config.toml
dataset = "songs of 200 made-up bird species, synthesised, often over outdoor noise"
win_length = 512
norm = "rmsnorm"
head_dim = 64
dropout = 0.1
lr = 0.00095
steps = 8400
batch_size = 64
warmup_steps = 420
Rows from block 3 of a small self-supervised audio encoder (BEST-RQ), named by matrix and row number. Rows with one number belong to one neuron. Each number is 500 + 25 x the weight over its row's rms, rounded and kept within 0 to 999. All counts start at 0. Numbers have three digits each.
After each neuron's rows are labels from the 100 clips, of 14976, where the neuron reaches its highest value: "responds to" is what is common among them. Only what is clearly more common there than usual is listed. The data: songs of 200 made-up bird species, synthesised, often over outdoor noise.
# fc1: second MLP up (model.blocks.3.mlp.fc1.weight, 576x192), inputs 0-95
# fc2: second MLP down (model.blocks.3.mlp.fc2.weight, 192x576, transposed), outputs 0-95

fc1.246:469534507500497503530491456487482502482493520513473488526557521479484517488530531501505531500496487476533503470481501487511529511474468490548464526495542538488502488575508507522506528482499440468546542514489510455498485498468514494510524487500440501518462539543508472472511504522504484502
fc2.246:508528452503494510500547550537512502456555486464549548516485524502547527518483498524487489531518518518523495486477461518499468527483533532478533518528460522513495523542495486509462495528489503523476499496490468509433512498526514518488528539506529481457508479509504536515499532514506488473
responds to: pitch: middle; arch; first syllable: arch

fc1.267:482506505496460494507480452489485547495485522512508513471534501482462521469543532503442524503473494465493511481476488472510508501479474478480505530476545497453457517530512526491518492479483474487445517501508480520529526483467454500509513455469447519463502526501531470499541480554525453491
fc2.267:530512501497530510492516513468577479491536470481491491534532523513540491519514498487557483505528470501532496521513487518516482499488506534501513536528462515498510503531464518466454466515490551540486500486494491524484462508502507505496542513517535504513479476507476527498470534469496534521
responds to: first syllable: dip

fc1.43:538514533503547510496503511537468497474542460505467495510505524488471457495486464520486498520519484470532502481464495479489542492519466509479509483530489549538472462472475491535512546480498543447422500517473510481496499476515482470555518495496517487517482473444529522513508481520498517504
fc2.43:502499489490510474472498505501549504421492567514518445523501516486496519510452517482469491479481493484506490499515548489513522514543533480527488494466520498531489505547491533500510500527514467488565499505483540509484521498483488532508464510502471523518529550511500506509489491457528464515
responds to: pitch: low; dip; first syllable: harsh note

fc1.536:538534485477508522530459514519492508548524471440497510502482500477505482483503510469503515479521500490477490514496458517483557544537479474486522450512494450529466461472516454487452507528507504441516461503496491550510522468520492469552490494494476519489510477543486487467473441500491543510
fc2.536:468469460502506536490553516485461507476484519553501552526560555515480504535530507537483472540449491522519492486513514477547492520505528535493538571527493529497514528513501545531500525496503453490513549503493482536494509491509478496503509487510562524495505488523506488483504476503515480513
responds to: upsweep; harsh note; first syllable: harsh note

fc1.529:526501547515572497475494505492476521471511524487525470472470491522493534493508474482492473509472538497506538459473525498479542526509489479514509494490495515507527520560457503498485561502498466536537477520485486524533468512512484550482480500461476468495486528506537439485466516482504483473
fc2.529:538533473503484464495497521487548511522506455511525489493537516489493518487504497485513509488517443528484498491532495501504528505455533481508494482524456495501486483507555481549480492491531530508476461512527561507472493511485516504537473477516475492575507555480478483522492557547511489479
responds to: pitch: low; upsweep; first syllable: upsweep; arch

fc1.25:535467503496512509471515508488466526565512487474478497530527497477493505477536476508476528510517482504495503500492524492482489525526508488466536508497484468484480491517452544500515458501521503540454481515476531458487497498496497503481477476452475484462520499533501542523533524513483484519
fc2.25:487488481509481495508471452528483488463429507518524507475503500500520505485501522480476479502475512524496476477530494504567514475501483505508484488491478521519491489510552491521481512495503455480498477498547520550518474507481484536504543490505486483511478510486503494495448491483516501453
responds to: pitch: middle

fc1.252:518488527485464527504478479523464475549523502506490478533530520489489545481555468497506497473519483493495485480474510487494469482530513468512492517486494525541514514499453503471526489462520489548522542545490500462478527482477515498466498457474456511505500521481485526525521541507501512518
fc2.252:525495492479517531538470518513493498481561487496507499551499476491536504453494488532493496482499481476505498468487469523520479514499543539509494524496460515521462493508442480499467497516490527543452490454549484517487553491515509539532497501453514452484516509477489495437497490523504522452
responds to: arch; first syllable: arch

fc1.329:503486519516490549489507469475465539527489544464446533499478449489482473488471472490478543505520491525467501473504483506501484448498481472518480540466496445471467471490479486471496547543455529476499493476499485491450475506539512466542485506491463515484512519503475469499511479458501475445
fc2.329:538523521497500513510452483508483464438480494546549452505518516510490508457511511512510449503522492480512512497480496515512496525554523540526506518529510523528505500500503563518500505501526496509464544485460508501506508482506476500498549497479538516461537505455512502541468525469503499530
responds to: text has "over"; crickets; wind

fc1.42:515475534501532474464487455470507500510466532465523516424486488494526494541511484496509501521499522526508534481468477526495483511501490499511441498500518441555472502479460483505532491505513496497562506478517498521501519506461502507497481468506489513503502501505494475496447515481504466500
fc2.42:506502513525472512486485510492534496537503458494448472464508534490492516507478511499501516518480508494477486480517467455482516494489545511529545508542471525494503493504501546499518529548487497485531495531557531491494475486494483484513518521487471429483508581495464524506503485511498470461
responds to: first syllable: downsweep

fc1.155:540469456496505491586494533499486498533537488495489460504496442474490491471489473497463477496481477457491466476515504509506521553511516533510508457529477488523437475488498500481500500540512494516492461460513493546490498476489466518508497515509476498463455450534519452482456454487504478479
fc2.155:463503497483531485487568500489497513531469501485520481512539520506527506564492512556485534553518462497447484541520547493503481504516492512485513505504486486480491487521533552485507442501493490463485496508504483520490488534483484491528523488508513466491469495502482521515493542499514503543
responds to: pitch: middle; crickets; buzz; first syllable: buzz

fc1.70:533507508493487494530499517516530502505478493494476499453509492517493475513501458489510511552545502512537537509470455522483502522519476522506507493506493506514490492473478471477530497463499526453462559479515424519485496496454442474491481519489546488524485494477507482482475467542474510478
fc2.70:470487519502529508469508514472526523455506490529480447457505533487526532497473499468497492486489531484488462534530537482546522516520511504513542526479487519519483499505483542502508504517521484521546499512457557484502535464528504485505513513496462499557490549490460489553507486457542481499
responds to: text has "over"; crickets

fc1.418:515492484457459534475469481506474525479485444505514512518490478510465485478468487507492500460507517499496507500512505526411489504498466483487501509487542507499499487471495527479501526505487480507502502461518510468508495507476499514485494498500488550506477514488458514472496458520515521511
fc2.418:470491512500523516547477498489513538545482507518522494533496488483529509502468489496459488476494533518529532515510499493511473515471587543494524503479498527491503480512508502499521515518512497454533539508530463493497477491499487502529488548532511490516499474565489516467481504492488502543
responds to: pitch: low; rich in harmonics; first syllable: upsweep

fc1.314:526495470517504523468479548502456461492550508492444526515508469483487513491481494510483534459525542518534478503476497491481503483568497483533461460480508476501484515493534533514494491481463493503529543511442508500479475499514462502474442430538527569503497511491474473505502500530517516506
fc2.314:547508466488520484489480500556507531501474488497475486503498533520485512485517464563494458519550481481493517450470467508444557510465541551529459501522457479526468510485450472518474504475506504492519513476502500500495501483487510498512535485476525492533531445479526466512527489459500524540
responds to: pitch: low; arch; first syllable: arch

fc1.192:520495504487516503480503525483462476504518498503492549474518548492528474472475481526453495526542535522487493496509515515509492495477491508492512499509519485534505477495531503550548450505450512482500489509504507527492481499486452484487491514525499478545498488489487525501512460486514502558
fc2.192:483524495485500513505493532496505452534483516532546479496487475495512505564541533460484495493495499475487474514500479469512535474544491505483496506502428480476528506517482482517485533533466465465553499504494496457504530524508517553500486502497498549466523520536475514499488524484477488526
responds to: first syllable: downsweep

fc1.188:501490473507425497541493536511491500526562525495515454509529528471475485470483507499504467475534491486513458531496483496535521499526490514468476508512515552530492455534527495513488520488515518486479498523474511474483478499508567479498473504553523522511502494527524549462477497469534523523
fc2.188:494498494491440458483511497489504488467460516512458515532492524506479507459502518454488494465526494469512517520521524527496490481527537488506531511469475479497482500538478487494509501491473513508571513477503492459498508476513506530498496494449485597517507532461510484491471513511513531496
responds to: pitch: middle; buzz; downsweep; first syllable: downsweep

fc1.238:519529518505536510488425528516460494516487499508501530520486489483499516478480511473505479493476526474557516488498502486507498551508512516543521466515473492511502536510519477502495516521486538497500474511514551524513509487530517494513523536522461482478528447509525494476502474473528499484
fc2.238:462493518508491475489592495472509479514490524450509514513469516513516499598512501567492519522516465508435467505523513468499516527491508512482501547517486448465508487512485516497498461480501536504445520489468489487476506520523469478494518477522511496493506524493483529512468519498502458501
responds to: downsweep

fc1.163:481510484464485523508464496465473482463511453512516466493512467477508551470521514492482573476486516500499500488448483469487525529459458502484492507485514525465488532517512485509485505502445463474461539502478491525564490469464473525531449494459492503517500535509513477543521482489491461510
fc2.163:490489517516480458559509492533536514514481509464495497502481518483500475539511509524498454527520512527465484481548499493475541519487569509508493513543472474520487513522481502498478509485514555544492448502527504498496500512533489522475585517497537489470505449503503506542484530477499489539
responds to: first syllable: downsweep

fc1.568:486499498486475518528499464502462485488491540484498462510482501489505471481534509441476504502501493495488469517520492517500528498462526536489475565523474472483500503466548476466445517506476505526460518492511498559504484471529500542517506475499521462472490468512541490496507508503466468476
fc2.568:515520541525477499446502500479502495495452478497521530510508513487472481554497510537487498510455509491481468478482517518538483485510528497515495447499502528506530513525499541499524501504516483517558488507505521495467493492491503457489509473491498533517508522460465544493483525462533554519
responds to: pitch: middle; upsweep; first syllable: upsweep

fc1.514:460500499485501524515499510497504483469491498499478448491484497506450456497492491490497478498479498488515515535535462469467517465444457468539482524502557505519480536475483453481538493454480473487515496521495511522581485509546473541465473495487471528505458491511505498490479471481505466506
fc2.514:518490486506520502519465529525493492495469494503508529465454501496499489534488498531490479526473552505489503517488489512484463504521530513478517489524480546499472483494528502508507534523535508458530483516507483505492487515502496491510523509473499498518519502557511501500496535446528483497
responds to: text has "over"; crickets

fc1.307:508490504542441508492493498462475511510542519502479534498513494467481488506519491499442491487502510478520493492504511498496491489532481470499497513504501491441490575503482493485513518453500514505512546464478526492488516512523473522479422496513486559498519481514503501499530491543546458481
fc2.307:511464492490544469520459517497513489527517488509536502474495486463552539464507515496478454467478506534530517515504495511571505534490510545522517534528521508498477485482519497491479478483489485471468498499545502541477484465516484494497541513472549473506549481540522490504475497484521454515
responds to: pitch: low; arch; first syllable: arch

fc1.207:475494460511477486509498481472483447527487521502494536504517497491425522484531512481473507522505527495483514487496484507453457475442508492500512464505496457524511487480454472520547502536529515492485471500513519490472454500534497499501517486501480469495508507493502489515482515471478519440
fc2.207:478490507512510534500504520539543516429470499489551469544471510489551495549497494523503506483510548503477494517487530497527552478531518536538476548515499488504509476494491549488469502484454492488528515508527505527541549508486486512521520517525521534529495518509502478463478509477511484501
responds to: upsweep; first syllable: upsweep

fc1.54:533501505433522498528496544496451484513520448504502503496450464527513491495537489440523487467472465441482536462505460540475514504482453466460532504489480449529469492479487477510476474483489526581472512472520452509536485545493493504490502516497512532497488457510490509476488500498502527471
fc2.54:482485501511515495546485549476436506519499517481574477501470487489526521474525501475515469495505512491477463484496502505476488504511541529522533537496507491512494492524505500499540502540491536439546481539535504510464486477527489487522504512492508503470512490498534538459517493522540465515
responds to: pitch: low; warble; first syllable: warble

fc1.141:514470502493496491527463489504463494544497507441454504473507433465465465467487486486514525456495511501550525512480514466526520488513459487478527466479509501509472465477528482517501486494451493515460497503520504477513447501509495542500474465508490499501506478507492477470472477557453476452
fc2.141:462464508505462517526485521503485498503464547492488477481461506461500483450516503493486488479490503479504518512478438514502499491487520488530470522457510524501512503466507472525492514508467463556435502478514480476527509467484486519513483483473512551530488485513498487472464450551475468483
responds to: arch; first syllable: arch

fc1.175:482486470448486542445487541487496475522484461487458547467504479516492515496480504483431486472489484522478523489472503457497508473447479438490474455481515510484501493494499467481506460465503483488490500541498507481496471504471514472520482503481458489506464500491435502544454482474473542481
fc2.175:493517505532495503508495508503505537470516495474520454507405512514539503498460515489476488530558509489527501505534517514530519464543507526493508502524464490473508494517480499507483522493496487552479492512511486485481532521530503492476513522534466488510485527477528467473490508484515460456
responds to: pitch: middle

fc1.247:508466501458534507479463501542454526546479501487478451526486473475500510455511471471513493478513483446491564514502453498502489499497493474491487511504479475510543500496468492453506513475447531543470527474503483497509474493463508520512500472505516490473487524511503508490550485493452510459
fc2.247:542433487491551494450482487487486504542533520506473532488465507499497525477508489481506483441489511486518529517512485479509466490517504471533489495483529539480514487520463529482513510507508513481563535487483482522559476486449526510486473471474546549558493549516494479505520485488474516495
responds to: first syllable: dip

fc1.103:502540508458447532518491528499480520494488469504512468487508466468468447463499494478521486481468508490480533485458493484471513497541490461527507462455546470540538504475500435504512495516473485472510480495515539490496522481510486503513462517494459502515491434521470478480510432552475520491
fc2.103:450542466514504530509490530528447522472454499482500487489491497486461506483511482547543495503453507544473501491491501514463475511486495462492468508443518545495481484474471503490526523505509471481492458535489482454532513501476531478496472483527473527508519459520527469492474505472466497459
responds to: arch; first syllable: arch

fc1.219:518476510510490511490511540502478560505535509506500507504502512468491485490484469507478495478536472493526463518490489519529518514494481461518458485485501602505475463534541535533504498479520528478474473525489495462505504491491525545499507514522533472468494491487480538437492467467538525524
fc2.219:491516485500492465521499483487508479479460504498469545529513490515477542466518504503517475497525470485486517490528556511485473452492552535510530485497494484476527503501511492476532465541531502462565502505477521458460505502496505516506520498503498497585508557483486512515497515519550536487
responds to: downsweep; first syllable: downsweep